config.toml
activation = "reglu"
layer_scale_init = 1.0
num_experts = 4
expert_mlp_ratio = 0.5
depths = [2, 5, 5]
projector_hidden_layers = 2
beta2 = 0.95
lr = 0.0031
beta1 = 0.95
adamw_lr_other_params = 0.0027
Rows from block 5 of a small self-supervised image encoder, named by matrix and row number. Rows with one number within an expert belong to one neuron, the router's apart. Each number is 128 + 32 x the weight over its row's rms, rounded and kept within 0 to 255. All counts start at 0. After the name is the row's rms in percent of the matrix's.
Before each expert's rows are labels from the 100 images, of 14848, where the router gives the expert most weight on average: "top examples" is what is common among them. Only what is clearly more common there than usual is listed. The data: seven-segment displays showing three digits. In brackets: how many of the 100.
# router: slot weights (model.blocks.5.mlp.router.weight, 8x128, trained with AdamW), inputs 0-63
# gate: expert gate (model.blocks.5.mlp.gate, 4x64x128), inputs 0-63
# up: expert up (model.blocks.5.mlp.up, 4x64x128), inputs 0-63
# down: expert down (model.blocks.5.mlp.down, 4x128x64, transposed), outputs 0-63

# expert 0
top examples: white glow (42); dark on pale (35)
router.0 127 [137  96 125 102 164 153  84 177 145 133 142 124  84 219  98  92  84 124 134 220 120 112 122 136 115 115 156 130  76 132 129 217  73 142 129 128 183 186 113  94 121 111  75 137 136 148 159 150 198 161 121 158 106  98  80  98  80 120  91 129 119 141 121 154]
router.1 082 [140 174 138  99  83 112  80 100 100 180 136 132 113 146 120 137  84 157 123 160 135 107  70  96 102 147 137  96  69 138 116  95 131  80 172  75 120 154 130 117 125 146  90 107 159 132 156 143 101 110 120 158  93 112 176 123 143 126 110 134  72 131 115 158]
gate.15 035 [107 164 121 192  77  94 112 113  90 152 109 138 116 134 172 193 148 141 125  79  93  77 146 139 123 115 132  71 111 181 134 155 176 162 156 136 121  45 161 135 143 149  99 146 146 121  92 100 163  75 114  98 150  99  99 115 119 132 142 124 185 128 127  53]
up.15 026 [122 173 153 125 131 124 100 177 133 160 102 159 136  75 151 127 126 167  81 131  97 118 135 161 167  55 139 125  76 134 135  89 126 140 132 126 149 114 135  81 132 122 155 174 181 147 140 143  77 147  97  79 100 162 131  77 144  94 135 139 106 135 134 180]
down.15 041 [ 98  86 182  89 123 158 164  63 116 123 148 104  89 139 119 130  83 126  96 147 130 111 115  88  91 172  67 100 146 122 118 116 125 163 151  69 113 106 114 126 123 142 126 186 151  96  98 117 140 107 120  95 133 120  99 150 133  98  65 118 117 206 118  70]
gate.16 113 [103 136 156 145 145 135  82 103 108 130  82  98 145  91 124 125 156 121 177 105 169 104 121 102 126  89  86 121 121 120 106 168 211 151 188 105 164 153 129 148  93 124 104 159 126 154 127 178 144 125 155 146   0 124 107 112 127 126 157 150 118 169 170  96]
up.16 112 [109 140 167 170 120  69  75 121  59 137 117 167 129 191 140 168 134 113 146  57 136 100  97 101 140  60 146  68 110 151 132 128 180 140 167   0 131 174  65 167 112 138 110  72 166 125 162 147 171 126 121 112 123 139 101 161 113 155 101 190  89 119 146 153]
down.16 114 [119 191  61 107 123 183  80 161 133 139 177  91  97 158 159 147 159  94 132 128  68  76  62 134 133 187 133 119 138 161 128 122 149 112 163 153 113 150  94 177 101 144  95 148  95 113  74 117 164 166 101 150 138 159 206 140 136 168 129  85 114 101  85 102]
gate.17 117 [ 90 172 182  73 128 100 144 138 138  78  45  68 123 136 180 129 170 182  87  82 148 150 151 138 150 158 135 106  87 141 146 100 126 139 111 106 111 123 228 136 146 180 205  96 118 150 149 116 161 102 147 104 147 125 124 114 152 117 122  98  75 124  95  88]
up.17 136 [163  81 119 168 149 110 100 129 115 148 125 162 124 147 119 145 123  41 174 134 132 171 150 109  77 137 155 145 177 141 115 108 108 140 102 151 125 160 110 197 133  97 106 170 126 121 112 144  82 163 136 114 169 148 166 125 102 229 145 155 155 130 168 165]
down.17 099 [116 111 133 116 185  82 132 126  59 157 114 112  55  94 196 130 105  57  57 155 137  74 124 122 158 105 105 168 146 122  60 118 106 114 158 103 127 122 105  72 166 139 108 176 149 159 169 151 163  70 120 117 104 149 103 118 121 154 131 131  99  74 126 128]
gate.18 091 [125 186 126  84 121  95 106 192 129 103 163 141 115  81 103 160  85 111 126  70  76 116 148 170  99 109  84 149 114 148 123 118 158 146 185  95  90 142 132 148 139  96 110 143 142 132 108 116 126 133 142  66 142  87 101 120 193 154 139 126 150 140 247 113]
up.18 085 [142  35 140 159 126 173 110  51 137 131 103 152 129 135 147  96 154 129 198 202 166 155 110 125 128 173 132  85 149 116 176 146 119 130 107 137 147 131 108 141 124 178 148 126  98 126 113 157  63  95 129 147 156 132 164 134 114 107 123 148 153 117  27  67]
down.18 112 [144 173  66 130 117 139 114 133 165 119  96  73  83 147 183 141  79  90 103 117 119  88 119 103  87 156  81 135 137 116 146 120 172 141  98 125 148 176  85  71 190 147 156 123 118 125 123 107 129 171 128 116 153 128  52 173 145 165 120 169  99 102 169 172]
gate.19 037 [ 92 128 122 135  78 193 150 114 127 134 143 147 123 168 214 104 141 153 131 155 107 148 157 109 129 135 165 127 142 152  87 104 148 155 149  82 121 102 145 137 168  91 109 116 191 170 130 162 166  44 152 114 141 144 127 111 136 142 176 158 175 143 149 139]
up.19 033 [128 150  89 111 116  47 159 161 134 126 141 136 119  84 102 128 115 154  94 166 113  73 130 103 115 165 134 217 133 150 113 185 129 108 139 182 122 144 132 119 109 130 159 133  89 159 157 157 171 132 139 128 116 118 102 101 123 142 109 129 123  93 123  75]
down.19 041 [167 186 191 114 130 105 113 160 142 114 121 109 116 143 112  71 105  86 169 143 101 127 116 113 114 137 121 113 124 176 123 150 150 128 130 194 167 171  45 102 102  75 113 106 173  97  72 116 161 146 140  81 171 141 101 114  79  68  90 120 102 167 109 133]
gate.20 105 [116 175 140  94 106 153 102  24 138 106  82 102 190  80 160 139  95 190 125 138 125 108  96 162 170  74 193 119 158  90 117 162 124 144 102 100 147 137 156 112 161 161 136 121  49 155 127 197 133 110  82 137 193 147 183  81 110 146 154 157  97 143 129 111]
up.20 120 [227 110 151 151 114 164 116 117 123 122 135 155 109 127 119 152 125 121 145 151 124  76  83  91 126 121 113 159  99 112 171 167 116 159 124 154 179 129  84 117 151  76 114 174 141 177 144 142 134 136 111 135 217 133 160 139 125  70 140 121 163  88 206  78]
down.20 100 [141 117 187  78 124 115 128 165 144  86 116  57 130  83 147 128 163  74 130 178  74 170 118  92 119 167 130 171 145 144  91 143 127 118 140 120 131 154 123 109 131 127  80 171  87 112 139 102 183 115 147 104 207 139 134  90 152 183 148 125 140 131  75 132]
gate.21 103 [110 136 101 173  60 184  62 115  99 154  74  97 153  82 108 140 153 165 102  91 130 134 122 148  58 108 124  76 130 145 150 167 131 119 180 161  73 208 116 104  98 145 125 114 116 136 145 156  74 195  90 167 156  79 104 164 126 130 156 108 102 104 109 170]
up.21 119 [115 183  60  98  69 159 104  77 132 116 105 117  64 109 143 173 125 171 109 133 113 115 119 135  59 122  85  82 116 132 116 118 141 137 154 132 104 145  77 147 120 154 134 118 122 168  81 152  68 153 113 137 139 115 109 132 114 160 177  97 102  99 131  67]
down.21 106 [ 66 125  75 105 131  91  92 118 110 132 153 151 157 145  93 120 136 152 158  74 135  99 109 170 124 145 141 142 177  71 103 111 205 151 128  98 163  91 124 183  71 189 179  89 120  99  80  98  99  66 171 118 112  90 104 102  84 121  88 158 117 157 112 109]
gate.22 037 [143 113 108  76 174 133 130 156 133 130  41 106 101  88 140  53 175 148  98 138 157  94 154  97  91 116 128 175 146 128  88 119 141 106 148 148 128 134 150 125 108 147 106  96 124  98 141 158 127  24 149 111 143 185 136 188 106 107 205 110  98 113 130  80]
up.22 040 [130 144 202 109  90 116 149 163 197  68 146  98 144 170 165 145 119 118  68  75  85 137 133 138 160 139 167 136 181 162 141 107 103 145 146 149  79  69 138 169 128 106 109 121 185  99 135 115  62  79 117 107 126  37 108 115 113 111 141 144 160 165 160 113]
down.22 050 [130  95 139 166 115  79 175 107 129 174 130 147 180 112 161  99 171  65 138 176  92   0 160 118 142 151 149 150  70 160 151 147 166 118  92  90 121 170 172 155  71  95 114 124 143 114  86 139  71 129 117 108 108 191  90 129 113 129 175 114 119 157 150 148]

# expert 3
top examples: dark on pale (35)
router.6 089 [138 172 142 156  88 208  86 104 145 111 121 163 103 165 187 136 121 151 117 137 152 147  90 194 155 120 127 109 187 137 123 130 187  96 160  51 134 150 134 111 120 137 124 110 143 131 181 176 112 123 130 121 124 134 172 149  69 109 241  86  76 110 136  92]
router.7 094 [124 136 114 146 149 154  91 104  77 108 182 209 124 137 114 154 164 130 125 118 131 136  89 205 145 123 102 140 170 136 163 182 141  92 179  86 150 126  89 160 125 159 161 163 106  84  83 137 145 141 128 144 146 167 174 186 101  82 178 102 114 101 107 109]
gate.15 112 [109 112 110 105 132 128 107  74 132 144 115 132 150 199  87 167  98 118 148 128 107 150 127 216 142 175 102 132 112 128 104  74 159 123 140  91 139 134  78 130  80 207 119 101 113 117 124 150 104 118  67 137  96 140 128 115 151 107 120 193  94 116 123  90]
up.15 113 [128 108  78 136 112 159 141 142  98 110 183 140 134 130 119  97 116 181 115 140 103 112 167  99 135 111  76 172 103 145 186 205 155 145  79  80 116 114 127 122 170 118 193 135  97 162 123 130 105 105 143 161 123  97 129 162 116 143 124 114 112  76 171 127]
down.15 098 [147 100  93 184 124 117 136  69 137  92  87 108 171 115 164 101 188 114  94 152  91 136 125 127 138  95 153 112 150 116 118 128 100 104 142 112 115 107  81 141  94 191 153  71 147 123  65 143  94 166 114 139 135 180  98 117 161 149 106 120 178 181  93  72]
gate.16 111 [145  92 153 134 109  99 143 144  98 126 120 139 175  97 164  98 131 118 176  79 118 124 141 134 210  89 136 130 166 131 126  65  91 155 133 158 151 132 117 137 116  93 111 154 122 136 162 107 133 186  76 149 224 170 108  90 158 154 142 123 151 138 158 132]
up.16 109 [156 105 178 140 135 121 143 110 142 130 111 131 179  95 186 142 109 105 167 150 127 110 133 130 210 103 183 133 153 161 103 134 105 126 107 177 165 112 168 136 127  70 125 129 154 127 145 107 138 191 111 137 214 156 129  71 143 125 155 121 153 111 162 152]
down.16 116 [ 88 148 141 138 146 151 122 145 148 115  89 153 153 150 138 165 111 117 143  86 121 107  96 102 142 189 153  75  78 165 174  80 187 107 131 112  83 115 139  67  46  91 144 187 103  96 102 186 172 196 117  81 108 181 160  82 136 117 116 114 114 120 102 194]
gate.17 103 [ 66 133  84 153  98 145 136 128 154 132 144 138 147  79 129 193 177 100 125  97 118 170 166  77 139 179 137 111 124 117  83 144  94 131  90  73 155 181  85 110 109 113  87  98  86 164  93 102  93 140  86 147 105 139 124 144  57 101 140 142 113  92 138 171]
up.17 091 [ 83 135  81 139 139 153 127 118 184 152 138 134 107  75 138 182 166 128 110  88 113 139 165  70 136 180 112  84 126 115  97 146 119 162  57  82 117 150  67 137  91 122  65 123  97 153  92 103 111 166 108 169  92 144 160 104  52  86 149 138 133  83 145 180]
down.17 101 [158  73 155 130 133 117 124 152  86 155 139 161 177 205 208 132  91 118  87 160 118 216 171 131 159  88 103 174 168 163 152 124 114  78 104 160 110  92 128 148 178  98 129 163 186 123 156 120 106 101  99 146 142  91 147 138 149 142 168 138 109 108 132 157]
gate.18 108 [132 129 175 149 119 108  92 113 153  87  71 152 122  52 161 123 167 157 131 128 100 157 123  69 101  13  94 175 113 135  80 152 151  78 116 141  89 165 110 130 138 111 100 163 196 118 146 109 158 120 163 141  67 106 147 122 108 150 104 115 129 132 172 112]
up.18 120 [115 104 140  50  98  85 134 101  97  87 149  71 136 128 159 135 166  91 133 110  90 185 131 124  92 126 123 161 131 117  93 105 108 146 119 135 148 124  72 111 162 126  74 123 153 154 127  82 206 105 119  88 111 135  90 115 121 213 131 144  96 122 129 104]
down.18 113 [141 111  88 190 140 131 139  80 143 163 150 177 136 191 128 196  77 181  80 135  94 153 113 134 121 105 115  84 144 156 147 167 177  93  60 104  97 105 107 175 169 121 123 141 118 153 138 160 129 158 137 182 125 122 150 179 152 145 138 146 144 121 137 125]
gate.19 101 [ 62  96 102 124 112 125 147  85  47  90 135 152 164 194  99 112 177  69 163 181 133 119  96 148  81 141 120 126 121 133 116 102 119 151 169 172 142 154 151 160 130 179 123 136  91 145 125 149 149 133 112 139 149 230 145 115 161  92  96  95 136 154 209 132]
up.19 114 [ 85 135  86 145 120  62 112 176  99  96 117 183  79 196 103 118 143 123 110 129 131 144 141 174 166 151 126 116 109 148 190 103 143 124 156 170 116 176  85 167 143 157  92 103 103 136 124 123  84 102 166 120 146 184 143 158 150 153 149 133 114  83 133 125]
down.19 105 [177 131 124 142 122 153 139 134 109 156 192 108 184 148 144 147 110 115 124 151 165  81 138 100 107 101 217 130 109 170  69  35  71 116 102 132 106 145 157 122 210 115 144 109  93 122 168 149 114 116  57 136 124 115  64 124 125  85 134 132  67 121 103  77]
gate.20 092 [103 147 185 140 157 132 123 138  94 154 127 197 161 138  96 156 136 112 145  82  71  73 166 149 179 173 104 163 127 155 139  69 148 147 140 124 140 177 102 119 132 100 126 111 159 185 186 124 174  78 111 133 125 153 167 124 167  77 143 115 106 154 145  65]
up.20 089 [126 104 175  94 126 121 175 106  96 153 147 140  73 109 105  93  51 154 127 102 108 138 173 148 105 124 125 105 123 122 124  59  73 131 154 132  79 130 145 110 149 121 117  58 173 106 161 100 123 133 124 138  57 108 141 130 155 163 150 187 113 121 184 137]
down.20 097 [109 147 146 116 137 160  94 133 102  62 127 162  93  86 126  63 136 105 109 127 137  90 171 109 173 180 109 161 111  92  82 128 187  95 155 137 173  88 110 105  82 125 140 167 121 143 127 118 185  81 165 141 183 167 111 141  43 125  76 142 103 134 117 152]
gate.21 092 [118 152 111  64  83 158  73 157 136  90 165 104 202  76 122 103 150 110 168 131 143 103 180  81  92 100 173 121  27 102 147  72 135 110 132 149 113 119 112 135 107  93 105  87 127 150 124 140 134 163 104 108 113 116 140 193 183 150  89 114 120  77 133 129]
up.21 098 [164 130 140 185 187 112 187  84 127 175  51 146  82 175 125 148 118 154  51 127 129 133 133 162 158 171  81 122 157 172  95 162 137 160 120 124 153 121 123 110 144 158 131 151 131 118 152 117 120  92 148 134 162 158 126 112  97 121 149 156 106 150 145 173]
down.21 112 [170 151 139 130  84 134 108 113 111 111 122 173 139 159 186 134 170 134 101 186 116 116  56 167 141 166 119 188 162 139  96 120 128 114  95 131 183  95  99 116 154  61 132  96  95 191 187 170 104 143  57 126 125  88  92 148 119 109  93 102  87 121 133  97]
gate.22 098 [129 153 140 141 146 147 146 140 179 140 105  82  97  94 159 130 125 189 113 109 136 158 149  99 130 142  79 143  87 140 142 146 127 161 184 106 120 136  92 131 151 121 112 119 124  86 151 158 125 163 124  86 160 121 160 141  55 109 185 147 126 116 126 132]
up.22 091 [116  81  92 169 107 119 169  89 139 121 148 215 101 129  86 152 141 102 144 152 173 103 117 199  84 124 151 143 134 132 115 123 117 111 117 107 160 145 149 124 132 134 123 177 144 202 124  64 146  93 119 128 134 202  92 143 157 151  68 155  93 124 148 148]
down.22 106 [166 121  98 109  76  84 178 134 173 134 129 167 154 120 137 131 120 159 157 115 113 143  95 133 130 194 182 122  92 172 137 113  84 137 124 163 147 102  88 154 166 121 117 149 118  87 142 140  54  96 134 145 119 132 131 138 131 106 111 140 140 173 104 135]

# expert 1
top examples: blue glow (39)
router.2 077 [110 166 138 109 122 145  65 106  91 144 131  95 100 100 184 113 118 144  82 131 117 108  83 135  81 165 129  93 126 114  81  96 174  87 137 101  76 168 141 135 173 134 131  98 112 131 122  84 116 144 129 161 117  98 163  81 171 172 121 159  78 150 152 154]
router.3 092 [ 99 108 151 121  67 130 129 107 139  74 105 106 123 105 162 131 123 115 129  71 120 124 120 128 159 198 106 160 165  58 114  88 143 131  84  89  48 102 133 156 166 123 130 100 115  82  83  85 137 103 188 113 162 135 129 115 180 150 128 131 151 104 143  90]
gate.15 113 [ 51  89 153 128  93 209 142 120  64 130 128 115 143 163 136  94 141 131  95  81 154 152 172  75 170 120 136 135  99 129 147  70 167  83 130 111 106 127 107 117 115 154 176 111 124  90 133 178 136  88  32 132 112 146 163 150  93 192 144  96 101 155 171 131]
up.15 096 [128 168  93 170 146 132 123 134 178  90 135 101 122  88 110  82  47 133 161 109  91 136 151 171  69 112 157  93 107 127 156 160 154 152 137  85 119  73 115 122 142 114 134 119  95 179 161 158 163 161  78 142 126 133 108 155  99 165 101  96  89  94 133 152]
down.15 092 [166 162 141 103  96 117 156  86 144 174  81  93 121 108 122 181  77 126 121 138 118 138 176  98 135 116 116 163 169 119 130 122  89 155  77 119 116 120 131 111 195 107 120 169 136 112 129 105 140  59 141 126 163 175 155 146 116 124 120 175 191 142 137 170]
gate.16 099 [ 97 141 117 125  92 154 113 142 170 202 100 161  89 168 123 100 150 137 135 116 160 131 111 149  88  99 168 110 131  97 158  99 166 151 127  87 133 154  98 147 100 108 148 172 169 183  41  95  94 104  77  95 126 112 176 122 158 172 106  45 153  96 135 154]
up.16 095 [140 107 163  93 157  63 144  67 159 136 183 100 116 153 120 191 102 140 130 133 110 121 116 122 127 189  96 170 130  98 171 111  74  93 159 154 158 109 126  80 171 100  89 109 148 122 162 120 125 178 159 127 119  88 126 135  83 123 113 169 170 151  97  89]
down.16 111 [132 128  73 115  84 195 147 169 128 177 132 114 156 162 149 123 148 120 103 101  89 102 117 147 141  59 175  83 125  92 165 107 142 164 129 161 137 149 108 145 117  61 154 109 101 198 167 107  97 166 122 142 135 137 128  58 141 136 171 139 143  87 165 198]
gate.17 096 [137  64 130 136 154 170 133 142  95 137  98 144 154 166 158 109 176 176 108 123 159 124 144 130 162 104 102 130 126  96 143 109  51 194 124 109 164 102 141 111 151 128 156  76 139 115 115 176 148 155  99  84 201 102  84 126 111 169  84 150  73 160  95 106]
up.17 120 [111  96 117 123 142 161 135 157 107 156  86 134  36 125  86  91 127  90 158 154 148 124 197 126 156 118 153 164 120 115 145 139 147 136 140 150 174 164 109 109  59 125 100 114 169 131 140 150 179 134 119  86 102 115 106 159 157  68 155 110 163 143 117  94]
down.17 111 [156 119 102 154 163  78 153 168 114 115 146 124 152  95 153 144 127 103  60 111 123 123 161 141 149 123 115  77 105  88  89 112 102 117 158 148 140  66 156 124 116 101 126 131 114 162  95 136 139  88 135  88  75  92 129 125 101  84  91 114 173 157 134 132]
gate.18 113 [192 111 109 104 112 120 126 101  95 141 118 165  46 208 108 174 121 125  67 126 157  66 191 121  79 141 152 118 167 132 111  84 122 134 179 147 151 135 149 127 174 141 142 177 117 115 111 164 140 146 119 156  99 171 163 130 123 147 174 127 154 183 140 132]
up.18 095 [100 114 111 126 166 104 122 142 129 124 149  85 158 111 118  77 139 107 164  82  86 175 102 169 153 140 121 169  99 144 130 143 150 121  45 145 123  80 118 174  72 147 148 124 129 102 174 108 131 126 196  85 165  99 118 137 101 158  61 153  59 116  93 113]
down.18 096 [155 134 155  76 129 124 150 115  82 114 106 116 129 110 131 182 152 142  95 124 110 123 162 133 148 174 166 134 115 144 123 101 181  74 111  95 182 106 161 115 168 139 155 137 188 111  92  91 141  90 122 178  71 157  77  78 116 169 162 152 154 195 138  81]
gate.19 092 [ 95 113 175 129  63  84  94 116 137 113 106  90 113 125 106 115 184 133  73 164 111  88 111 119 150 186 173  86 117 137 108 153 113 128 118  86 111 118  99 169 118  84  81 135 179  80 117 172 154 110 151 152 166 134 164  94  60  93 189 159 129 141 106 137]
up.19 100 [124 108 129 122 121  94 108 126 199 150 150 110  95 127  84  86 118 107 162 126 110  66  96 153 106 114 102  85 134  94 101 104 186  70 139  62 106 124 105 180 150  62 144 144 149  96  54 141  89  83 118 149 149 107 140 108 144 125 181 147 112 121 187 150]
down.19 106 [ 99 125 114 143 150 161 199 135 116  91  72 107 146 149 182 190 111 119 181 102 108 161 151  72 177  83 114 177  95 165 158 141 190 125 117 138  96 149 140 140  57 141 135 148 128 108 136 102 129 153 113  72 153 173 156 150  92 132 148 140 125 129 123 101]
gate.20 108 [113 145  85 163 161 148 137 111 113 161 138 127 127 105 183 207 111 131 119 160  78 157 139 155  99 131 167 161  83 159  68 161 123  94 107 176 132 116  97 136 146 107 112 125  70 142 143  78 137 143 106 100 144 125  81 156 159 131 105 103 142  78 136 147]
up.20 122 [111 110 100  91 116 111 168 186 134 147  97 104 120 116 210 127  73 129 182 138 121 109 117 122 101  59  93 131 106 126  86 153 143 143 113 125 174 151  63 113  97 124  78  96 177 132 147 204 134  90 195  90  94 131 112 110 179 104  92  87  98 162 123 123]
down.20 124 [105 162 162  85  86 128 137 108 169  50  97 118 150 104 153 150 121  90 124  78 187 152 206 136 133 113 131 116 167  80 135 137  91 149 147  96  88 118  90 114 166 109  99 115 155 101 113 167  49 125 105 152 142 161 163 147 133 154 112 117 146 127  99 136]
gate.21 041 [113 108 119  89 202 169 101 151 136 218 114 202 180 124 132 152 163 127 130 163 151 117 131  85 123 126 110 117 118 144 119  82 141 200 120 114 166  85 133 142  78 101 118 130 139  81 146  83 167  83 145 135 178 123 104 136  78 157 166 155 160 106 126  78]
up.21 038 [142 120  76  84 114  93 125  97 152 174 142  84 191 123 130  78 110  82 123 157  96 161 149  71 109 114 140 113 101 114 133 152 119 191 152 115 114 139 149 115  72 182 154 119 143 112 140 106 159 119 177 194 170 115 119 108  97 129 139  91 125 194  52  99]
down.21 048 [120 133 143 170  92  94 155 151 144 121  66  72  74  69 178  52 124 119 142  93  98 159 106 144 173  65 109 132 137 132 101  71 133  72 119 196 147  95 183 130 192 163 113 149 149 134 141 132 145 158 123 171 146 140 107 113 105 113 106  81 174 106 176 139]
gate.22 136 [122 155 112  96 123  87 116  95 120 175  82 171 125  76 123  85  97 177 160 154  91 148 159 124 222 117 134 103 162 116 154 118 121 109 143 110 137 125 142 130 160 130 196 133 164 135 129 152 118 152 123 144  95 191 153  92 175 153  99 108 110 154 143 148]
up.22 119 [164 117 160 103  98 202 160  85 123 105 135 104  51 130 122 164 158  64 148 113 138 135  87 123 100 122 129 129 102 163 127 136  61 120 115 173 139  92 170 138 118 119 144 149 109 159  79 125 108 141 104 112 104  80 131 158  72 119 180 119 133  79 174 164]
down.22 109 [130 116 147  82 131 104 100 152  80 128 164  90 111  88  57 123 112  77 120 106 140 148 158 130  60 128  95 118 158 137 145 185  85 161 126  74 108 166 124 127 174 127 112  93 107 158 141 154 128  54 126 133  86  53 127 150 118 124  98 135 141  92 155 100]

# expert 2
top examples: amber glow (84)
router.4 131 [161  60 139 167 170 142 155 124 187 129 156 144 140 117  98  91  97 133 168 181 124 123 115 131  84 126 124 115  73  83 135 142 106 116  89 163 182  87 144 121 197  93 157 145 116 185 158 178 145 118  89 166 155 193 129  84 103 186 105 125 113 142 118  94]
router.5 093 [120 117 117  43 225 135 131  65 126 121 144 163 119 121 112 143 104 185 140 207 112 137 128 179 133 129 113 137 130 107  68 140 108 139  60 144 141 119 107 149 130 174 161  58 104 164 129  60 176 138 115  96 158 155 118  98 123 119 132 116  99  84 179  52]
gate.15 098 [146 102  96 144 129 200 152 177 138 144 202 158 137 157 146 104 164  96 161 140 179 190 148 122 206 136 164 147  78  62 108 153 143 167 107 134 177 162 114 115 157 140  81 113 144 165  58 157 142 144 116 159 116 162 138  96  69 146 122 137 130 129 119 145]
up.15 116 [153 136  71 116 145 157 115 166 172 162 182 132 154 190 154 104 129  78 150 178 132 189 129 170 176 141 131 155 148  86  96 167 126 148  90 161 190 132 110 160 146 168 116 116 154 139  78 127 155 146 162 135 112 173 124 167 111 169  91 191 159 104  91  84]
down.15 097 [107 128 169  95  84 114 132 155 125 112 136  88 128  55 138 199 153 143  36  78 124  49 127  63 120 103 150 140 169 130 196 138 157 137 133 117 120 157 133  71 141 120 113 136 121  90 122  82 182 101 110  98 134  99  96 129 164 100 152  62 137 157 137 144]
gate.16 105 [120 140 105 151 131 136 116 140  50 103  99  99 133 124  74 168 176 169 133 159  97  90 114 144 145 183 178 128  86 194 106 107 144 120 155 134  89 146 109 180  92 190  98 113 142  96 115 112  70 184 154 134 129 172 115 138 195 130 152 106 157  93 103 128]
up.16 118 [141 165 130 204  59 137 133 137 129 129 117 182 148 106  94 130 159 169 178  62 107 177 126  62 135 100 151 135 106 102 127 141 136  86 137 157  66 136 107  83  52 106 103 130 157 166 119 153 106 158  75 175 170 101 160  94 110 134 114 136 104 129 113 176]
down.16 117 [140 155  83  85 155 108 158 155 165 135 128 116 102 208 155 136 120  95 160 130 129  93 140 132 153 143 127 144 171  86 154 140 177 152 131 151 168 120 165 137 115 171 123 188  83 160 138 173 173 109 117  73 108 111 212 174 128 109 107 123 146  49 117 121]
gate.17 097 [ 99 125 117 126 182 136 119  91 147  98 159 144 101 100 117 165 120 108 174 128 181 107 164 107 140 153 154 132 162  59 105 103 111  95 177 162  94 132 153 115 165 168  73  98  85 146 135 173 159 120 124 108  65 150  89 112 157 151  65 167 149 124 123  76]
up.17 102 [142 115 154 112 148 123 126 138  68  99 115 165 146  99 138 173 101 125 142 136 102 163 122 136 167 130 119 172 111  93 167  75 113 104  61 137  82 124  95 143 142 102 151 193 147 150 107 141 154 145 114 140 154 136  62 112  93 125 227 124 101  82 130 128]
down.17 105 [164 142 139 112 100 130 141 143 146 220 125 103 123 153 120 122 181 114  83 125  85 113  86 125  93 179 149 133 148 173  99 137 154 137 125 128  99 164 145 180  83 171 144  50 122 106  71  72 170 114 142 160 214  75 135  83 123 128 128 137 110  91 124 171]
gate.18 099 [141 100 129 128  95 102 162 139 117 180 140 159 129  79  97 151 153  93  91 144  48 130  98  86 137 126  88  87 140 111 167  87 127 105 128 119  77 133 218 209 114 101 154 103 108  90 160 117 106 104 192  99  61  52 148 137 114 100 152 107 156 101 169 106]
up.18 114 [140 118 177 124 109 144 151 115 173 131 126  96  68  74 110 122 136 204 133 155  95 121 125 109 158 108  83 124 124  98 117  89 159 106 118 138  80 105 203 134 162 112 118  97 109  62 169 157  60 104 163  63 146 141 162 125 103 119 168 159 180 110 189 138]
down.18 118 [137 162 127 162 120  91 161 140 148 105 108 161 124 209 113 144 118 139 129 145 107 128 158 100 136 137 157  95 102 131 141 134 152 152 134  80  84 120 152  78 102  69 115 104 110  94  60  98 128 179  56 169 117  74 102 137  75 118 139 183  99 146 149  98]
gate.19 112 [120 100 116 180 176 129  65 102  92  41 116 113  87 124 119 151 134 146 166 118 121 107 115  68  88 101 137 118  88 141 130 122 114  89 118 133 119 115 113  35 125 134 185 122 148 130 145 170 165 141 124 143  96 105 118  80  87 161 122 148  57  94 149 196]
up.19 110 [120 176 129 103 147 142 135 169 133  78 163  88  85  89 156 128 175 181 160  92 128 139 153  86 166 100 150 137 142 112 138  98 123 106  69 163  75 143 140 108 139 138  93  60 113 128  64 167 148 112 125 111  76 112 160 122  85 191 131 151 103  77 164 145]
down.19 098 [109  97 178  82 120 169 132  83 110 194 144 116 151 160 123 111  99 141  78 119 101 113  56 196 145 228 109 132 106 113 110 134 195 190 117 144 194 139 145 132 123 119  93 168 165 160 155 174 119 116 109 188 132 116 126  96 112 139 148 137 100 171 117 102]
gate.20 116 [113 192 136 166 174 165 138 116  71 115 152 132 157 132 151 186  86 122 126 146 130 140 103 124 148 146 231 151 110 120 136 107 118 113 168  76 151 144 134 131 122  99 115 124  94 101 168  81 137 160 128 145 106 182  85 154 143 111 151 110 113 134 141 160]
up.20 105 [184  90 157 128 138 127 142 109 134 166 155 128  89 126 138 120 103 145 208 189 121 164 159 139 146 168 117 105 105 148 124 154 104 119 176 157 127  90 132 123 127 130  86 129 115 177 143 127 144 114  93  68 105 104 125  86 123 117  91 149  99 154 109  93]
down.20 113 [116 144 146 147 102 101 180 119 117 166  94 137 129 163 160  95 140 147 124 146 126 138 103  50  81 100 152 167 174 122 134 106 134 117  95 141 153  36 121 130 141 102 116 128 118 117 184 224 128 137 144 120 162 190 134 169 130 124 121 110 149 102 137 120]
gate.21 034 [141  91  50 159 151 159 121 138  92 146 135 150 116 188 115  74 131 166 150 122 107 107 113  82 130 101  93  85 124 153 174 179 130 206 130 129 116 100 111 122 128  98 117 119 125 137 125 151 115  63 118 107  89 174 141 156 143 112 154 142 141 150  87 106]
up.21 035 [ 94 178 170 126 144 168  67 133 114 117 156  91  66 114 149 154 116 143 173 136 135 143 129 109  91 115 150 176 108 113 145 105  95  71 107 151 123 133 110 126 136 157 162 198 150  63 171  95 166  72 116 153  95  80 129 130 128 126 163  81  85 148 131 168]
down.21 044 [206  77 149  97 108 153 161 171 137  98 144 133 142 122 135 133  79 108 151 123  61 161 120 127 140 116 148  93  99 148 148 174 110 112 178 180 113 138 160 109 143 133  87 134 204  74 168 125  91 118 115  99 127 109 191  91 100 140 119 122 101 166  92 108]
gate.22 091 [106  74 186 131 138  87 111 123 125  92 120 111 160 120 153  89  97 129 126 122  76 132 172 106 147 175 153 143  76 144 172 118 138 147 131 109 138 104 146 123 160 110 140 114 134 173 102 146  90 107 118 148  99  93 142  83 150 147 162 129  66 162 113 203]
up.22 089 [130 117 140  96 141 134 124 127 103 109 146  98 161 134 156 115  95 123 134 136 119 113 150  80 169 142 200 119  94 131 161 140 112 159 156 132 164 148 172 100 183 130 170 146 132 202 131 137 121 128  56 144 149  80 140  98 130 164 120 154  78 127 121 193]
down.22 110 [138 152 146 175 109 201  88 107 162 195 146 136 164 128 151 112 136 122 147  95 106 153 118 116 118 168  90 147 115 128 125 139 159 146 115 131  88 177 100 121 144 172 163 136 130 116 132 126 144 145 129  96 103 193 105 140 136 153 136 164  78 141 108 132]